From a checkpoint of a small image classifier: 203450 training examples.
Rows from block 4 of a small image classifier, named by matrix and row number. Rows with one number belong to one channel. Each number is 128 + 32 x the weight over its row's rms, rounded and kept within 0 to 255. All counts start at 0. Numbers have three digits each.
After each channel's rows are labels from the 100 images, of 14848, where the channel reaches its highest value: "peak on" is the class under the peak. Only what is clearly more common there than usual is listed. The data: cartoon faces. In brackets: how many of the 100.
# convs1: first pointwise conv (model.blocks.4.convs.1.weight, 320x320x1x1), inputs 160-319
# convs3: second pointwise conv (model.blocks.4.convs.3.weight, 320x320x1x1, transposed), outputs 160-319

convs1.35:079124128130174161139126101132100137137145150154255159085182124105138057095143154120115096118111134211173120124125164130096200110134153167118116136123169032123090053119133111124103134166144169139133135155137157110145138130123103130194152142131136046122062107124142154102151153126127132103106090137137133137137117176060184125118105150129132157179139090109101173145144131132110116166172126093133158142108023154117083152137093112125163065131124110153142133147136099149103094116113100
convs3.35:164136154196149116160110140165130149151115136173151133147140178163170170139169137165125154121124144103175145108139141000134126128144141137152121129149133123119122150134079125120127144186168104142129158129180188151173116148137160127103125130124151121138142146149147126197125182135147119148145181158115141119130163146112125118020160118139126112150142106114171148117125102136145098108085124124098127123093175120143108179139110208152123094165152111176126150133167176152125106152133143
peak on: clothes (70)

convs1.318:130123128182145120162086086135087138153162146184159169098201155073105113122121193135131079091108129143148102113190121131095174079106181168159147163133119104123125075124138088109073143140144149124111179124140148141182126107119159118181172163138100081133102099147171120149087122125127134130109057137100138139126097126101173152103096152140173145161136128073089166147142144146112126160198156106135158155097022190043121126138099119127140130156141114142147142127111090122101069114109081
convs3.318:139135131182096096153128128152113093095125133092139145127130147147177124095129143178133172152068125088107149135119127014135121138106135129153129126163155062126107108119097120123121117167152130152132147139178179108154126167115130136124115128119165127166139159130077117210121181124148137156131203151110110113142150125115123071026122087108139102139147129117170098108117106141137105097070133110138139116123180079135133123139125225139099121125152124163093159136167189103121112123134162
peak on: clothes (58)

convs1.99:137188175102127162138127137130132194185044129135194154140131103131153120114123165132136121148121123092133090159118140113090125119175124108113142138125162166123138133164115128137135136137093100142121113121125149120150130131153136143021130134129181108123133151095152136112113048125143092171136142107146149122140127114114116119137000135111098116103137132104064107118111135140154117126108120234131136106128124084133114255117128124126134127115114139104124122124136117255104145127140137
convs3.99:108127119107206134115131123137103146138098122150144119082131146074151157108107132083118129115197164139118132181111164209090153118132155080075200163141132000176119176148126112114106138134132168106091109142114137103134120132108144087170163103128150173126115131113152156102098062106151137129138093116132110249090162050097132171164174105110106178120141124154099131112167130115079132130173125135116108135130125177131165113121138098131116150156091117140136118118138093160209151130110128
peak on: hair (51)

convs1.185:197143135176105149142131200219134140096105121143116144249129127135119135135149209113055109119099104164131135118156107127113042126122158129111141118119137184120115027106141119163120123121158181094076126119131134110120130134153188124226145143166181141105080146110144134167123145132137132090116108143093186098127115144148136089144119113116153125064127136037135116112121121134126120168206102169100151133125102089121152177136100136112111087138137122141113147121144117132116122136084128
convs3.185:158097140176130134125121126116104184080135099059129134123105138167162079125145160130167150106077150137129126156127171000121137091132134068133255184162146077137165128109070131173134107177149126087170120159129115153163149149025155144188120158143102172198116120134105162148133190131123113101150145142096085147155151091135129163095092182178122158127171125170138131140095135182116117160162160143096110151113133109148127142120147146136106222125150144171127146119153148092127123130159171
peak on: skin (59)

convs1.265:061116159214146154115107124105105213117164142166178100077090113134146086158141175088138165125130165122210119086077177116159129140135150112114127130078161218147109152125164121148124122154120097131134150099117114109088161121000198107098124142132108113099150101137136129150093133097133218151178015126108136134152136123094100130124132118111176136164130117091183219133133132160149129156180131120060160119127087105119099093117119113128141155136146128194125133150188148090106143128127114
convs3.265:134136075154142145163144128102169075151173100083120141184133177145152163146083120146123160188151062144183121131158125070132136165162131195143097108096093030123145156038136140142134142161128124120153129105132123108084182105120161144102132116134117118179159133142150110113148100125141136079126140133158130185126163091168155094112121161135127130199132168047135111137165112082105111140155143103088167192027139000129107121124115147127134095134149094188150142122154131177133063120149137
peak on: skin (64)

convs1.77:138130218125149134127130120125148163165056127123056119055046117146079108146130187141100150180126098188090138099096165126122240122107134126149093127120110180127123162131128104133139121096097147166123117126128133143101073124149110130131124173106117119102132120113089128151144061129131120245071131157112113111109154120107075113135130143122105140151136188138097160120116200154122118115156099024134137133133077123143130127091143148109133105099140136144122131154175119113063122121096128
convs3.77:130108126135015091116138090142098165109104115108117117025112132128128105126000109152117131157116139115126151128157148011131037117114130155126185090130130049114082191088093130137125172114157148098104132109128137153102166154110097104110091117120104115137148125121129102114128157117134098075127134144135067098132177103107180110112110144170123043152135141121130087120125167119109167129132172121137107148071155101128120132135134140149126175122129152169154103131136130135171128122123143
peak on: hair (41)

convs1.162:131117182147042131112119117176139080154072136122044102186160119157160138142126167149119166144152146125102089157097210152114193163151106099069136120135093171137118142120124156108164104176115027142163109135153132092141088105095126162087142109183142176149177142118139093147137084147136110178116127140152159118161139082158089108122130145106128069093123137129151099115085109116188111056151085135098131120133070077167131127130118141130117116097132149084104100122142120220147117107135136
convs3.162:192100161117190159130144134184139192110137154106197140096141129135111172212108125098141093106112091171205083129126104219143125122135123163134214161128106192125157135148146111154103089157114189130147136095113103144113139143169139123128136110148138147115127127095163132110091108089134128152112093102122122126134144155159150172164184141094133149135116152132144159157159156129150119116129187113147113174131124135134132158078130137122117134188109142103123094128118127143117169105191148
peak on: skin (50); hair (27)

convs1.100:100131145097170145137071050091141094121091119128184130143076135121138121142138112123081098057128129094112149184162132114132129115131163087115144096159151131123073103113181118133150121150093117076119123098150155155107121127147146107176138101113118086069199122183128157123145129154104150129148105154159180117143112156139115122124113121114092118151117120133065104146138128109009124103132121118024106159107046192102079166111142106129163142120105114096125137096230115205034095117141113
convs3.100:120090131099126157148150100134112080117161159102132106065077131118137155127109099106134100147143019137148102128128151145115069146151103106106153093075109080122129126104151137120126097138099071177074155111123122132163117116115100101164071107115131110191122136122110146085106173109113098105125130161083111090121096191164184141099159254077167097116105130094176154091087119144171130158155170086116137157072141168081163169065139129118148175126127099140096147121185122152187145136136116
peak on: hair (37)

convs1.319:106074159122124126151119127176124154115138147193118156054163121137050130124121127133103108124127139179152088134143037119077167122112088109117143136117107000149091061166125118111120121147155194139101128121126134136093138127110146156173147146166177112123136100145127170209135138146110016022113159075137149110100120163081126146139021152140143164138131145146102132115120150128091129158162121051135130146123207138135112120150110102138117139118146127117121132085094094097124119112118121
convs3.319:151119123129149213137118173125130176156101115144110103159144126147121128194151248178169078194177124221067131055131141181112120113166128089136145144133103223171105097148102123144110116147151143126120120153123128129122158142018116132111152131132129023102117129146135137110115147121107147100137110115132126110133193164096153172128126047111138086141140162098146095130125093129149142134091126109167144133135132089140125176135117131129109126118139131125182155148120127182138104113153120
peak on: clothes (41)

convs1.241:208137167126201140135142097175137155134178127140119119042092078115023085163129120123118124122143103182159107176120147128111130118161137101070120118133100207128089084119174126134155138151113152150179135169138152114113005132063143144108138112125204132120058136122125145097116144166150239134124121143118115122102113141170112094086083148149134108128131139105123176122121134130099140146217142095018137111122028163144099170161105136120124124116122109164102094134081112142113122110144107
convs3.241:117144057123097084131134137137178070141116135090135107070115036118091122097134112145174100099130119106163125140115090177117106145074127085131188097133111120133086125132132134151094076136113154120089123124118128108124008143173078121069132129115123096124096127109094148093116143119136162132109101103132077206086132155116106062134076140156144106140137091143123109165177093143111086129106176158148173197144137089152169103152130128129154065095085094070110123142118142124074138130143110
peak on: hat (30)

convs1.187:149149106247072151142120236108141087134129130157236155164160151093130150135116115112072104090136119113077110082107098124067091136117082208135123122081104185120112089170109116122122124109168092142066099139133128110126162115030128142178132145192105111124148128052179134126141135131128128072146126136122151101232121093096107124134097178125125110200142104165156070129120138153155159182171127150167106120136086046127195151138088116125118136130135136114141103125182093160097078124122131
convs3.187:102181152149066124131115138090212076200139116033125126127154077136097090078140132089104137013185078109151131144140104140131148139112129109126113105117138087127134199112149126170123101125117175133130070142114127119118077107086115157134137123141152132123099128124095140171148138132126141189138127122166075174157105058143066089156171126121152151075131097232122127078132101162141074114154097198118178117160124078102094078121107139142113070109142128087163141153084127124068101132134128
peak on: skin (75)

convs1.74:112088207137140101119163122144121182148212121174158110031027132155141086140143134111104135147135129141152113150051198109125133133130101138125106117110086219125112137134158129107133112206169142182209180164116132109087023118103147140006111144092167133122118115126164103177137159126114181142134120178098121166137106100157088124124151124150112133194134103128133129137116124121149111137173151171050137110163120170136148156137126154116117136131129128121071127134111126100142178144126133
convs3.74:127136080117136105098119144137143144130145146145141123120090168122110136152152153165118099157147206170193104124082090254116149128094143088113160079121132255113135044173133131108102157128149157125151117121124138164130025125132106180121173110115154116106103123135135142109102116159111124118130098141116139144125139207083094075142186105159158148125128126159104190155135125128141157123058127135139125120126116178132150120143117109099154066174130139089086107154114143187036146121121104
peak on: hat (39); hair (37)

convs1.12:108130139112137177139106155157117086124180115173097177114120127146055122086161141109146105112154120255149121163083124124019086149158106073111128145086083120128116104144122102120143150015139095121126092175109155163172104147145120136101156133158150147120099092111113115175121156131132103188118112105097128127136113122125107138129113150149123106110115089147101154109142136127157121157155080141116097122142105104124135099175099093129136095106146125125148121107125101103098132134095137
convs3.12:116109129137154133112141135124074140123120169157099153157066113148131126058148120154118145122179164067065147122129161022165104120081177139112080113126126113131131049147139143098136120086127110113130118108141130108120163153155125107164094147128118129142158135142117170137119131130162113173125157135127131102119099150101159105043091180134127179185119086163149086117106165146129103111046157091121075151100129090131136122159156109135112123125093130142113080133170119000126105168123102
peak on: hair (40); hat (30)

convs1.130:160161098151204138141128068122142134112170115054110156150155141132066150096165032113164103091121096089168112120169110131142078133136184145178140124124219147129130117099106120140128131120060078077115158159148164145075116129081139127211130127104155132110137139161107170131119120120135175099080115140137109130137136078168166134131139125135102134152131130134109197134155106131096135138146115156064129149117120120119113124121131124123149113144106098136125132168109136178118073121168132
convs3.130:106089149096147142130137140135139130076160122032125127144118122109117144151178096140138105171111080246158116125143141150115129083127110143104150102155133131121116055181142117126128198131114128198073133137114118119151137173184053100138085169155114153090122119135130124140129178118117104133165121123122065137092126119138145142139132191138133110141154170148117156143126148137155183133228155126110150187173133174079159140113132125137139190111067136146108137140150125170098135109130120
peak on: hat (29)

convs1.254:109123111161163117166102101166125135161154137139048183190141149129074133112170106128145088109138136117153098163148111130085143132140087146189134137142138035132091095160133124122140134136127126111149154123118149114151235126074135121116156143138145155151143120116114143210132056127144019103160053139115104147115140104163133135139218151121155102219129131156100155120186152136051159153144117091083133098121064116127154139119105129126116062114122138129116132153144114087121077123121122
convs3.254:076081130135214155114116106050189170068135121163177133138170126105151144129136145101128135085142189104087143155126089142130135132111100165125190132137159131104165094154141132137146113117113142138100093121133123099139164121108219077138117114170204151121106139123143155124133099156136106027137139129112170135122137107180079095095187132147124210096132173162104121031132144120146107143116151115125129169093143157130124146083133139092132062109142116201132148147096108127125117143125112
peak on: skin (47)

convs1.206:078131131070211151158137094171137092150163129123255124108125130135185133122130130136112109090133145182133105120124174109097081090161157127113137154131150174111118100170128128130107123157163203124143139101138123125104139123094104161163148144167126063139101104145119151134129244131101087177126082155075157134095137172123138145130132155137179139176137071148102111121127147102196127128192155104134138135123015169131042133144096133125155103141130123098133128128058119061144104115105107
convs3.206:104121098084075083091119139120137111152171108145065116082101109066075102092063122105127095126129114103132073138129115255116115132104122130116142140119133128143166127140158107122137100121100151076105090118095065128115121101127118122131141110143124144131124118112132114086127070143115108104127066102137125110144105125163126171227159132101145133094125132141116115154144159135085122136180145115116147157158093167122142138110163065127111165106125129114148106118106111126128159131112110
peak on: clothes (64)

convs1.158:121134126090102097159104110123109108180149111070094146137190138122160129152105191131147102134134140057096111153170112105122074131117148138191128141087102129117070080101147102125121141115150146141127091179136161125143118123203124159190137156110189129136146157155133120136122196089122090213116158146081152148144112140081142121119111133146116181192134128130102033113185071146067141080100150112082146139106179113126156051158143083139085148119169134152119112171209119112071113121126119
convs3.158:172044140098169149110129125094154111037111168122145112102135121131097130140141120129126107116051137143122131131132121181117112107114138131144116122111117168059150127122137141156143171152140122042130139143138126188138132153175132090122090134112217083107118135141153111141106100135114125154116129110044132135184067187099098140119155147134075058128158129122130114116137162145142139138126131135153148128108106212099143153123158119036152052148107117133111133147117135077158105120097125
peak on: hat (49)

convs1.202:151127133167133058143103165071087118137133122022054145122146152120137116134104134175100136101135097103110131101190139116128129146097085135133140142128147145118142063060126110172118121141145082131130075147129131152164167126134104100183108130137090103121109120143141162104118121126137148122133177152124097120075104139089137139156109105135173146087086120113120021133160082170147149104098094209075164117103057052099107165134145125169129097156145102161170124163169148188171051106127144
convs3.202:121154137142191148105114129110170156165123157226129114149162155138099155248157152193153102166163205170107114116119121204118170138146151110115163089156107176105132097139102124107161150129114128099125120082110094122108136135181163169079151128159239129101120116129176114100132149117133150126108121137148212165196140136151140146102213128135124170108145173144101167130144144194150154151136188067112141148107148151097145174144144110150155058133144164194054115133116141160159122148139149
peak on: hat (32)

convs1.164:139129139134154152172182121147135224107221129124255166174079144107171104112105100124139120081138130000150126166102133136085122129142122115124141150125085048143103137135142129141127143182166144107120129142138166122109063125103124143097148120133207074130146139114103144038119142159131139146117191130101140130190118147163107156134119138144123146168141117135114126122110114102151144175133152176149134120150133180138099103158125137142140101159120112116115097139145098111110103138161114
convs3.164:123127135164223155129117147152148106211101157093152138123135129159156089135166111124132147128114076077101139098134136000142108137136157136147050152165125042123150187132128163136151068170133141120104154123134130130132140114149106155098042129135183071123120125143119108148112113145134132089119181130136146099136135177132164123045127146118167138112110121090150113107126165098127114108077080131051171108124152104131152133141125138089099144148149108131163148113131130018146129150115162
peak on: hat (36); hair (34)

convs1.20:118113169133079112144084112131117019094139106170197156019203138125110163117126167116154116119137118121135085141120116131108130091166134132099147144107117098122128135152138124142126107112119125139107151150140189118089127129151167137144129148147089099112139084105145160081127095134099175201101142084068093170136135120107179130148134141127138118162124082132156131122146134153156115165101139224141118149147094130115155103128111117125121090137165135117127127118145111070078144132116117
convs3.20:076135161092080142124125102120091140070147111056050114109089138145131101023132150110117142113099096090082136119143158198126108108138143127130007119105145082136099083128129180113112087043118122130109159118124142099042151129058125132118150101150127076117127135114132125130151130121134127117099126168140089161146102085114136128156110136066134078149106157084117147136148068124147087099158122147156081121124153052134051118127130130147149184124137141134145121144129135114106101105132109
peak on: clothes (26)

convs1.262:122135182135144119155065169148101202135153146127096118172144137131106121131104138108148116131121144163152144128111113142111120111132164174166121146143101042128137052126137125106101127100155161143136114137132154101183133135061129123131144156152128160111152086147119109126122154120115159107070093128126137115161140175109136149120162141142167097155126102113133203158161105161175117165142120180141128132125060124098070106159105124138177092129140132097170154105136133117128010131105120
convs3.262:118122153174140105154114149174180085095132154116149139111148102167155096069154103148152184112141146136150128137137139000138147135124149141171112158148155184111113147123110133137121138172151154140121153129164164140170136143139133104094175119131161114152108138114121132180134189128142124174130175185104110112193037056122104120010061142122131130108144083164171127089111155133149109129087136159170151147097156136149148065135151164149129108083156127125132162158133175060120132155114146
peak on: clothes (30)

convs1.220:126095076224143151131150088108098220100131121138118133087206119071129100126147131107058150148102106195099132108129142102134129117109182160134132149149108141135169126171144084139099152078129158133137133174117131126201149142089173133073129122131115152152130106180104136151111120120124044178145065135121189150069163185124097129140092168122153113164123082083141129133107101161162136195180155079152188133127116063111059109149094136123146114126132148122120126180126143047098114138117121
convs3.220:152098132149155172120098101105115137120078159143131145165154119096091105153168108156151111128125164136131124115115105219112155119135129118146070119124142070107177119163121136091120189113114157135049100143126105124079110118154112074104086120149141120146097122121176114101134093127108152135136097098094151114158088121124108123147118102154064158041157150065140142100118123082108213148165037067130119124117123185118103109125150104088132093126087125129096122118105098110149133116122119
peak on: skin (67)

convs1.239:167125142111138150121111128110143138148120113153255161078119116108134110152133133131144096122123140232177114158086200142106094111195133139143119141140208080093108106143133115134131123130150033106099144109120162119113029123071109118060130113146234112125128092114165159074129153126131130157155137100103126114102136160144106104127133157108099132062130124116114134124150124157199124153158122114148137132143095168124133133129106107123142112116135142108111136116085127158066134142131130
convs3.239:140123152157124099129138120107143171095115156173161124100118130155150168202164133122102166107187134214141143156142127000127117135150149167128091122155122074088129132142137132143133133212140122135084151138137160151145088132149128105167149165129126127124131140137117140180118170131137112078155166143112136179129123131086153052054142137135104142110134135156134168110128124126142099111101121164087134142081128150116170125128118149143133007136098145141117123137149130132114121138128149
peak on: skin (46)

convs1.277:129093101133085137136160108155099013086185135159132132182102137128173090147114145122069108122087181137166137121099100132108221113132165121132125143089122201136095155089161130114095104218150121132101141134149151109070121120071149159133137132136144092103143125130101112154135128104120142103115119208105138145171108103165156138118093135125157118182132081177161119148168126150077125090161113074109141140135142133122066141148117121126143149128162141120120135126142123105118118116117119
convs3.277:109175104160158085128132126177114100174132158167146144091109146146133100143132128181130126188105227113154133106059110048138164135122155118147000128129148150116116075211095141101124140164181100117194113127143133165144108134166132177131170128124223109125162139134194153155130100149130101146126148136162153115177166162086134136082110115183129168128139131124124098155104137102157174123070070139095105095131144205159117146164120134143114179136167136127116129129123142108154103138119119
peak on: skin (69)

convs1.217:209095132085187133122069199104105111110120135145108141175114132157162097109136119140170118135129160165195128139109125140092160131162102131188143160207150175129120159132140133162154120202085142126132172124125124144072139111214145124086133128148118121115159111080072138108154131127120135141120105146130137151139099097133136135136159127117127150146120104179167078129144184143178144137052171140213126127141107144135112130119083132130075146130117107100114113127158115151068112122131108
convs3.217:183166101149092154108156128168178096207122119167144120099150115077163143084114142115136172090111167089163082104131118160125102150088117150143209165080146128140082176146117117178107114125117159124101128139119129081122111141054152111137127130105073097115120131153169143088114134103116165097128120105142155156127097150121098047096119053147123162156110130186097093173166160141070086161138147195146127170121107099171073095115129124101119042146096134146171090146056149120098145124123116
peak on: skin (52)

convs1.227:140097108085059078132183173149138000099160126071176101056043132132051107111094155120086125135123125137152114140076131128102148116117123148164106124137129135133171179125202108114115149094143199166188149137136121129253088160137126104055127141182121084130114128159146137140136110154116168176136127143116196140115125169158113103094128116147128150215112143148116115122121155118144173148110148186089121138139082116122110121138157108129057107149112142162116119150223111186078194119107136
convs3.227:150116070115232194151117135132175054059149135154085134135143181131119124055205138150109121123113094137103133055146140094136081135166103109125115132126141148136115212090147138166142083156150084134111147143129108102132168131063145182105091127164031132124147135137164131103105173158135135105117129122152151124198150103151155122146180159136153150141088174156130147119093148117151021101133124126102251137062144046121085216101142124126114107140116112136129118125143131156155117124125131
peak on: hat (43); hair (28)

convs1.143:142165127060126141124085096138141195162122105157143166142081117133141145135113212105157091104153119134154074155104120125116106120119177120133121148129161084094113091142108112138110115109230016125133136098113169126164000119116134162078115150149255060124136133113181138092091154136130124179145140168092161136112148090156115125101126140140144136137139117118120108120099135124176141094143103186170126139155133105116133202161125120127102113123092148119136115097146118131138132104130098
convs3.143:130148141125124121148141138102113087146072120126091137116126121122158094067116105119079146140156110043129117128163112000154100119169114147112065157146116148132146112120144104115132080129142158121108125107152186075122150145109132124137101122114137087101164128138141155155127156105146147135123097138111141060092130140125144115098070128116157130160123134100122114157128146113108103153070128161104118155091161083104125112143111168150145114076118155136160100126167099130166119132159110
peak on: hat (39)

convs1.27:136083155201165119166104100126093050095094128148146189076160143125134150143085127123131105156126129074146086101130110121068253130133133153099154144100000049128133113142096124129118140123154215117064112151111155149133121092146141120190174155132117126129131151107108133140085131133126122164117135101174127132131113098142111153126196158138142127098118093132149108129152101180113149129145105138115128114145141070142122112147089101123142091117155141129120139137104127083098132129106117
convs3.27:147110158112077130100132128160134218085109123146145084099171127149103136195088157125160116101077167255119127087126085253122067172101153192116176106084129196129069114135152142204080130118115104115141103133106109114092138121140146132141176161136073148104112126128115113119125118127114133124099116092129143103135113119153138145181141129156116180160140122102126101120143094137156146136149176140109104130118129153126113103122144116132131129115128146193133097184136113109125110109109114
peak on: clothes (26)

convs1.98:180131090134221129127129092166146087086151128165163119145077096122096101177116156146094128188109145154135121126114156129098176125133155082137140132155160196115095143159156139138127125080154131147178195139138123133122080144124139111136125115051200140118182133122175123111137163132114096111115118152127118093102102077168098140107127132119081119116137135143129110138114219136074101130173120069119115169126109146122103229131118106126119181129117145119142119088143126137098150133130120
convs3.98:105138138136113192155145138124138071108150114123153108141148253144121110066066151180100132160134099144098152167141135116140086127148129113092234159122126109123101169081136134157156116109078110162086111129132108119123167121121072149149095123140062168097145130127156144136110112106138153083127102123184141087110153122146128176151188130089105128132146142151128116136091145165152100126147157100116167165148112067155146168096126139142128175120140150182130121119138106126135112125136172
peak on: hat (31); hair (27)

convs1.63:143044193137144154150093124179117200092149127154255129134146125125098098147158158121175115121121150218123119163147125123134161126117169145145086134099175057127142142109190119157080147105173137142113155126145163141053149087131098100100146108141105039113094106155135121154134154111108106121098117129125147156112152152146160131142161141120164145141128132125111098144152120147115136191152118073118113158120058134104138106145131132143152121139159139123144130158053122100177118129111104
convs3.63:144155064098059066110129112137147042113152117180164140094194134098135129098085104072151087132126168075133117166143130255113068200102116130117161105113119154128142148164179120141128107117079091120131104127105109115068126123125166121133162133140142140162144130120130144127134126157119190146139100096145117085099149134219137153120110102113120173139129107091116158143211120092170128125152132180124129154236108159130154103131144093158102108109123129120145088088120131080126188126109146
peak on: skin (38)

convs1.101:173083165106164121128169165184137069078205110139236157091151170118140157125147141132112124098158100232131094132104119133125163128142129117131177129128195111134067098159148115134121100169130185069115173095135139131146151122143120157173140122172220124127168161152128126101092181159131101091089147087087121127103127116083137142118108162154124146101128095077101101139147149138095123170194151140145137132136057253115132076144134125133159093156140109133107133130106097067108136118091114
convs3.101:116126082101053080062137121168113107139126105073119123077147145123139060108085111093134118175041111086048111115124078205127101151100113135142115121108147124125110147143143139125136107086105144084142130123128110082100146130053129090080152111146083062150133134112061095109141057126135138123107117143151043082107134089172129133108124116122141074171127099094116081153152106106077076107173133122142090115156125097143123104136159122089115156095115129116144122093103126095137140117144135
peak on: clothes (32)

convs1.276:131133115086109148143129144134135255139132150151157150099255126107176118122136229124115087098139144166168111141145097126048111128128114147144130137155152130135114101123142119140114120215177033159145150133123173103197124112140134147154148162153166097124143119104143118118121163150141157159123095155136108145083131115144129115109112140117135143211125107101121150135157127119140126142103150085132142137130088132127081122129101099137138085123138116127126133088098116112099097124120106
convs3.276:135138172167122108137122132124144117101104132108122141119141142158153143066123102130097157113124133155156143144155150000139111136137135109164136137153134116129117140113128129137132118179139103158138148125150162120153147161136114138154109133128127123142134136145108131181137186134142135161141182159140109122128120097138139106055126116127136114154136127127150142106122100134137085117107139151119135102117156088127135114130128171141136086112141120143119134133149172076129134123122133
peak on: clothes (58)

convs1.119:098181113090167123156093123172136087182115124124161176171082138190185136108097149155158102180138069055179112151121089127037160128101123095188119159084139138128127104118124131163127132180151100131145118133122142137108115129185101128007159099103251072122114130068113135127122127138134106100047152123149187134129161154126137104120142151118090161149112181173085129120152158125133165114141085206168115114131138112134133185152125107127126096093120136138133132164120098212091134134172128
convs3.119:114108096133057066136139100158138190089130160005113123061109126097128142061132122126136134138080123191153119095147107061110102126093151117154112175168169072107104109143111142128091159109121108092129151128123122147082113138109132160090183069143120142108101159134149137147151144144134107118134115160144069046144116072081124146089135183142121112191126123176108151165098145132113131154135097152227116172114122145122141087146159130142147170151115143185111110131151126135030112122082105
peak on: hat (32); hair (28)

convs1.19:245095095114150154099106103183123065096125142125158111170145155127098143172098130113110087181097119154150155144127113161182148129136098164231125107129251137099088159173138128135122137154162192096064185096143125114112150120141110099080125127110148166103122116087105101124115169156123091181140158100131112110164119135093137136126139113125221099143131111148170137124118074100142118071088118113165091150133120217119157170128142109111195123118146140124103131116131129110120146139142131
convs3.19:146115136117167141152154125178135135112122152092102137141177132111156218195176156164130106133121120077008138179161150164118076141100135164108135171150107100140107159148115155120167117141106162172124128147118121156116181167130076129100121160113140136110106124133186106146142137153124197163126103140166158076163114161138106167141197060134153105077156214150097077113089166161170102124126136072165148152217126081153111165089125111102125130081118139188153095150127123118191152143127139
peak on: skin (59)

convs1.161:166072109124091151120175149174146124090200144112212089179128103114094058109114117102117152081101076146178118108160164092135129121140204187084103141110124149133089083091140113126080128169120183156117077111140113131162166127108142101104112134113183072106114121193131176150141114179114122084160170132119169100144090134171155104126154154152158133119128084215112160157120146114183139203106129121124113114131185152106083118128138127153170122161128096135123116133092160126191091105106117
convs3.161:126099173096030066100161100197095077144149118149133133123119151077092144087000127094095163193128149066121129176074149187118099107049127096075148120131138063117092106134115145146124117102151151081099109113134131087124141102159102060133150113085126118111147133125122139162134049127125098081144127130148170133123070152144130151116110192099117167153124096113087073143092120127122158155186141085142092070139149076170135117119181114109120197092122102133130107123179120112158167148139135
peak on: skin (40); hair (30)

convs1.48:144106087143120124145107185048126236155162123138175151111130123136143095105157118108162111124139148057192108128117109141117131121121151128170138144083099152143080121141114148127122132094100128107144140136137117099062154106138134117117135116119182131118119152114136143163107171136141137082163143141164115168154116143084077139140080107141145144160126156154121172129122088114158160090149125143108127119127206139129123181149119123131102139138134115112133136170105135114096142124118120
convs3.48:110086187132075098091124121108156159045116157169112112114136050111123094175139108128143126086113198070094114129090156153117149091069163129132189160139142189118053145143125122132105187135117094106066114135139135154132065108128114096124096112103061136151086129101153142114114128120117118077116113096057118158098048123089099073132111135172124131085164109163075106070127131160102129144143115183123125133157120149103110122144143109089135057066100165116107117107132120105085107115101102
peak on: hair (53)

convs1.244:140135148104132125128190085097098129096180112184149143055092192108112108119107076137192093127128130096133096163112117118031157122122141119205156133172105107161141147093113123125111137125091110100142104161116164094086167125130151125109133131133174094109153140099102142131108044099144150195096087141176168140102121107107154128109110142134113139065145126163086167126171131125127149138142126081166108114138135117138125140154079127119112153113140125147133160104136119049093131119150130
convs3.244:168127107143024110139132130130116154105148118086126120029161191137119131183100105127129169137109139179205096083100105109110147074118169184121142085127133214163111059123108130095107142224138126118111110071126137134132102127179092168077103096139084080116149140085106123106137102135126153099077130167126127101105145107087088112124100124153154128102111129145123185185121087139123134122064160118122106124133085080068103125135101135126142096072126137109145109108149150128146084138172090
peak on: skin (57)

convs1.59:171137067184075088134118072136142148144134115132155167000089147108066117130094097150189134111144095121138073159101188133084155126135099118152112155083075075106119089147132132111143141085160135088109126103114122163142098115080133151161133106143116075129134126159086123145101154165128167124110134113134144118066154119094099139142147156138171182056128135146184130114139182124188128110182137143135107139150146166148176094141113113123131127127147118128111098092120113086130151127122130
convs3.59:116126086132147100139155107124109188164171126182161122152123086089146255172144083119109141135180101161149116152115088115106095157107103168094202114121139046125174131135150127119104087154119254080076173122133096151110085113167116117145060123115188152124156134121111142153097096152118098142137105118095154121095137151120135146076102139075156186146110102096113178132078096141137075119130184079083129139134113169116153144102144115147136110087139131062092094109133125098101163139103130
peak on: skin (37)